Rows from block 9 of the image encoder of a small contrastive image-text model, named by matrix and row number. Rows with one number belong to one channel. Each number is 50 + 10 x the weight over its row's rms, rounded and kept within 0 to 99. All counts start at 0.
After each channel's rows are labels from the 100 images, of 14976, where the channel reaches its highest value: "colour at peak" is the nearest of a few named colours to the mean colour under the peak. Only what is clearly more common there than usual is listed. The data: small charts drawn from random numbers.
# conv1: bottleneck pointwise conv (encoder.blocks.10.conv1.weight, 128x240x1x1), inputs 0-59
# conv2: growth 3x3 conv (encoder.blocks.10.conv2.weight, 32x128x3x3, transposed, each kernel summed), outputs 0-31

conv1.100:47 47 57 57 49 54 53 54 52 43 54 53 60 50 48 61 46 41 49 62 66 54 42 41 47 71 51 43 43 41 37 66 52 54 56 41 42 45 54 37 61 45 50 48 64 46 39 61 29 56 41 41 40 64 49 37 49 52 47 66
conv2.100:61 42 55 36 66 47 57 46 61 45 52 58 57 55 48 66 36 61 57 58 46 66 55 48 57 67 52 49 32 48 71 45
colour at peak: brown

conv1.37:62 41 48 43 58 43 44 39 45 56 57 55 40 53 49 46 56 41 50 51 37 45 44 38 43 33 57 59 57 67 46 56 69 49 41 57 55 60 49 62 61 34 45 61 55 44 61 45 48 62 53 56 20 65 41 43 57 42 50 46
conv2.37:34 56 51 57 36 55 55 62 38 42 50 56 58 52 55 47 41 38 46 37 43 34 57 52 43 50 49 78 35 34 51 45
colour at peak: grey

conv1.11:56 42 51 47 52 64 39 59 71 35 59 69 27 44 37 48 56 52 34 31 32 56 57 32 68 49 58 45 33 42 50 35 49 50 64 48 55 50 58 60 41 38 46 58 53 27 53 45 36 39 28 58 35 63 35 48 56 61 30 37
conv2.11:42 44 46 49 52 57 41 53 60 60 48 54 55 58 44 38 38 39 53 64 48 74 50 49 71 51 57 62 67 44 70 48
colour at peak: green

conv1.47:39 41 40 62 43 49 46 49 44 41 51 30 54 67 47 60 51 58 49 53 71 54 47 67 33 36 33 35 49 34 46 56 33 47 77 32 50 49 59 42 58 62 49 53 68 57 35 48 42 55 52 40 45 47 48 56 45 32 38 42
conv2.47:51 56 62 35 47 56 41 38 40 67 43 44 48 56 34 48 67 51 37 46 45 49 40 64 52 39 55 28 44 49 63 61
colour at peak: black; brown

conv1.69:66 42 56 50 45 58 65 48 59 43 63 70 55 42 39 52 63 55 52 35 56 42 51 41 33 52 56 59 60 38 53 54 69 44 55 33 42 29 37 44 37 38 41 49 47 34 68 29 41 48 44 65 42 50 45 45 75 54 37 56
conv2.69:53 53 34 50 59 39 51 55 54 54 65 52 55 49 56 35 40 43 42 39 60 50 42 44 64 39 49 68 42 31 72 39
colour at peak: green

conv1.86:43 72 56 60 53 47 52 44 52 36 42 59 40 42 55 52 57 51 46 64 38 49 42 49 64 42 44 63 25 55 54 53 38 42 37 56 43 52 49 52 46 44 35 50 54 42 39 44 24 43 58 57 34 58 67 55 46 39 60 40
conv2.86:45 28 40 58 51 48 48 36 54 27 45 44 48 36 45 51 49 39 51 63 35 45 43 41 53 47 42 39 64 39 39 37
colour at peak: white

conv1.109:65 38 56 47 46 58 53 49 56 61 65 62 38 51 50 48 63 52 58 31 42 57 55 44 34 54 49 49 51 44 52 45 66 41 45 41 54 33 43 57 40 53 49 48 46 30 64 47 41 41 57 55 39 48 59 46 46 61 43 55
conv2.109:46 54 39 56 47 32 53 49 57 52 50 41 47 45 53 42 24 32 55 57 64 54 43 40 58 45 45 67 61 49 64 32
colour at peak: purple

conv1.94:69 55 56 51 50 41 68 67 63 34 54 64 56 36 44 61 56 55 34 60 54 55 46 45 41 44 54 48 54 59 67 44 61 39 51 42 52 47 38 73 45 35 38 46 47 48 53 40 27 48 61 60 35 56 60 65 44 58 38 46
conv2.94:47 55 55 46 47 59 70 58 59 55 70 58 60 61 43 53 36 49 72 52 28 54 56 52 53 59 49 57 48 54 33 53
colour at peak: purple

conv1.110:43 59 47 53 64 51 52 40 48 55 58 36 56 54 63 53 56 48 54 54 55 51 61 54 43 36 48 46 48 49 52 45 58 52 46 51 54 50 56 59 56 47 36 38 47 58 52 42 39 59 43 64 49 65 51 50 38 67 44 24
conv2.110:45 54 48 46 48 55 65 51 49 45 43 39 40 48 62 46 45 56 62 49 39 66 55 44 37 30 55 62 30 70 41 38
colour at peak: black

conv1.121:67 50 44 43 52 68 51 49 61 55 71 60 40 39 52 46 41 28 46 39 39 36 72 31 34 34 49 53 55 43 44 36 46 60 58 42 60 44 43 39 51 34 43 40 49 34 60 30 41 48 49 56 55 60 36 41 62 67 52 47
conv2.121:48 73 46 62 48 57 54 46 55 48 54 46 45 54 69 44 45 56 52 57 59 58 55 43 44 46 50 84 45 57 63 62
colour at peak: grey

conv1.45:46 32 44 44 48 44 47 37 37 45 60 52 34 64 50 47 54 47 54 45 42 35 50 46 53 49 48 54 57 66 32 64 47 51 60 37 53 65 53 51 50 39 51 50 52 62 49 46 47 55 44 45 59 57 44 45 49 40 58 46
conv2.45:51 53 48 37 54 46 42 53 35 53 54 37 59 48 39 42 51 48 22 38 31 42 34 55 48 41 56 33 41 47 40 49
colour at peak: black; brown

conv1.87:66 51 69 40 35 54 64 50 50 56 65 62 52 41 50 44 43 46 61 33 28 47 50 59 31 41 57 38 53 46 45 61 57 51 41 47 53 42 38 50 28 53 54 38 41 67 62 35 49 43 44 51 48 58 31 55 58 54 38 50
conv2.87:47 73 46 57 48 62 64 39 53 42 74 61 38 46 50 52 54 40 47 54 58 37 59 41 60 62 44 63 58 50 54 61
colour at peak: blue

conv1.74:47 57 51 46 63 43 49 45 56 53 38 46 42 53 54 49 47 46 39 43 40 54 37 42 54 41 59 44 45 62 53 47 56 36 51 55 54 48 51 58 48 49 51 53 56 43 60 44 46 34 51 46 57 41 54 54 35 61 41 50
conv2.74:44 37 42 49 36 61 47 45 56 38 53 54 56 33 48 45 46 40 69 56 39 44 46 44 60 61 47 31 49 37 29 43
colour at peak: black; brown

conv1.123:48 57 59 35 55 41 54 63 55 47 60 42 42 52 42 52 36 36 52 50 36 48 58 39 59 50 55 50 43 52 53 43 54 48 54 30 74 42 46 65 48 39 75 48 50 35 39 43 50 47 61 52 51 64 51 55 33 70 37 52
conv2.123:51 19 46 51 39 57 52 44 45 39 53 55 60 53 56 47 41 53 69 68 31 69 51 48 46 51 49 46 43 50 38 46
colour at peak: black; brown

conv1.79:56 59 44 40 38 35 55 61 56 48 56 65 51 38 38 38 35 37 54 46 32 46 45 39 66 42 52 62 45 50 64 51 51 52 38 35 54 31 50 48 52 31 39 44 42 31 53 47 58 43 43 56 36 62 65 56 60 52 43 62
conv2.79:41 29 52 58 50 34 49 54 49 38 47 52 62 50 48 54 60 51 66 68 26 61 57 54 45 45 50 67 46 53 36 50
colour at peak: grey; pink

conv1.42:49 45 50 62 36 42 47 42 34 50 51 28 48 59 49 49 44 45 49 47 58 44 41 59 31 30 63 46 45 46 49 64 52 40 56 38 57 47 51 57 43 55 41 55 52 65 48 44 49 52 44 32 63 53 42 53 41 52 42 36
conv2.42:59 51 52 38 40 48 52 46 44 59 56 48 48 49 31 46 73 34 29 52 43 46 38 58 55 45 33 32 42 44 44 44
colour at peak: black; brown

conv1.108:52 50 36 61 43 50 59 33 35 49 29 55 57 55 42 58 47 69 34 55 60 68 43 51 44 63 46 40 43 48 51 55 42 36 60 56 38 43 57 43 61 60 44 55 61 44 38 59 49 80 40 47 34 49 47 53 44 44 45 35
conv2.108:62 47 65 40 53 66 54 55 46 54 34 37 55 48 54 68 51 57 48 57 30 56 52 49 53 46 56 20 43 47 55 48
colour at peak: white

conv1.65:58 49 48 49 49 39 40 51 49 52 50 59 62 60 44 54 55 47 52 48 54 45 44 58 37 47 49 39 47 45 50 41 49 37 46 54 53 52 52 49 53 55 44 64 62 66 40 48 44 58 46 55 43 62 59 48 41 48 37 45
conv2.65:57 52 60 42 40 44 58 58 33 75 46 45 50 58 34 55 55 53 46 47 22 48 48 59 55 42 52 54 31 50 48 47
colour at peak: black; brown

conv1.5:59 47 60 40 44 41 49 49 60 59 62 69 34 40 58 32 52 37 49 37 29 34 58 46 40 54 50 48 60 51 57 51 75 48 33 39 59 24 32 38 59 52 56 43 35 54 69 35 54 39 49 44 50 50 49 36 80 59 52 47
conv2.5:40 68 42 54 54 49 49 39 48 35 53 50 33 39 52 52 54 42 44 43 69 21 50 38 51 60 50 66 51 49 54 49
colour at peak: grey

conv1.39:57 38 41 53 46 49 47 54 61 35 50 65 53 61 40 40 57 45 34 51 43 44 55 40 58 34 48 56 53 47 55 46 52 49 56 48 39 65 47 64 56 37 30 58 46 52 43 54 45 52 48 67 46 47 42 58 47 54 52 51
conv2.39:48 40 48 53 54 38 47 62 42 36 61 58 63 57 35 56 48 53 58 62 29 51 52 52 46 43 44 71 32 54 53 32
colour at peak: grey

conv1.24:55 61 44 26 71 44 48 32 43 46 61 53 33 45 46 62 51 52 61 52 58 45 55 42 49 54 54 40 44 67 53 55 31 45 54 63 64 51 53 54 59 42 51 44 55 50 49 57 51 67 57 62 46 58 59 35 36 61 48 50
conv2.24:48 40 49 31 26 50 48 47 45 47 38 45 48 52 60 46 48 60 50 35 22 53 35 53 45 39 60 41 43 51 43 41
colour at peak: black

conv1.66:63 61 53 48 58 36 65 70 52 47 52 34 65 53 48 55 64 52 48 55 49 39 54 55 52 34 71 52 66 67 58 58 58 48 44 43 62 51 42 58 40 53 51 36 52 40 49 44 37 54 60 70 51 59 59 67 63 57 53 50
conv2.66:60 30 48 53 48 59 34 54 39 37 68 55 63 55 52 52 38 57 48 51 46 52 52 54 28 53 47 62 46 54 31 35
colour at peak: purple

conv1.104:63 60 65 56 38 43 63 54 50 48 48 50 45 41 50 47 44 56 69 46 35 42 46 56 41 55 57 43 53 39 63 58 61 48 43 57 32 41 35 52 53 55 54 40 42 39 58 48 52 51 45 38 31 36 59 70 56 52 35 65
conv2.104:35 41 46 58 45 57 60 41 60 44 66 55 55 30 29 55 51 29 51 52 46 38 62 42 51 51 42 54 61 45 45 36
colour at peak: grey

conv1.112:43 64 34 45 36 48 67 53 48 53 38 71 54 39 39 53 49 36 41 39 48 52 41 43 52 54 65 48 41 49 61 48 45 61 52 52 29 41 60 39 54 57 54 54 49 43 56 41 64 56 52 53 35 65 74 59 48 49 60 65
conv2.112:71 55 59 57 54 48 63 54 58 43 38 32 54 40 37 67 68 38 52 59 44 52 39 44 41 49 50 46 62 43 36 51
colour at peak: pink

conv1.14:52 50 72 39 50 42 40 60 61 44 59 34 48 36 53 46 49 47 53 39 38 57 55 51 42 62 51 53 57 40 53 58 61 55 36 31 61 27 42 37 29 68 52 36 42 55 71 35 50 52 51 42 54 57 54 46 61 42 44 49
conv2.14:54 49 54 46 50 50 34 37 51 48 39 54 45 34 45 55 67 40 68 54 74 35 52 48 45 63 51 36 57 43 42 64
colour at peak: yellow

conv1.33:34 54 42 37 57 41 35 40 20 49 62 38 41 53 67 61 45 61 48 41 43 59 55 59 45 54 37 44 44 60 40 54 46 55 60 52 54 48 51 43 46 49 33 38 51 56 44 39 45 51 48 41 58 55 57 40 40 52 52 44
conv2.33:56 48 50 21 41 59 51 46 52 54 48 41 52 51 61 41 57 60 38 51 40 57 36 55 35 27 50 35 57 59 42 52
colour at peak: black

conv1.111:65 56 57 52 53 61 51 44 50 33 48 63 46 46 34 54 62 47 44 49 31 34 48 37 56 40 41 59 47 46 50 43 55 48 51 58 43 51 50 58 51 40 50 49 54 42 48 47 49 55 46 73 42 65 55 67 53 54 41 53
conv2.111:47 38 42 46 57 41 50 56 42 41 54 40 61 57 49 57 45 63 59 63 20 56 45 54 41 51 51 63 48 57 57 27
colour at peak: pink

conv1.77:35 59 37 45 57 62 61 43 64 55 31 60 45 59 33 46 54 56 38 39 46 53 41 45 52 54 52 64 45 47 57 48 39 60 54 62 24 36 52 42 58 36 47 52 49 42 52 67 58 57 39 50 47 44 68 62 38 48 48 43
conv2.77:40 49 59 45 50 51 50 47 56 37 43 46 58 41 30 68 67 57 63 56 34 58 52 58 49 49 51 41 48 50 32 29
colour at peak: brown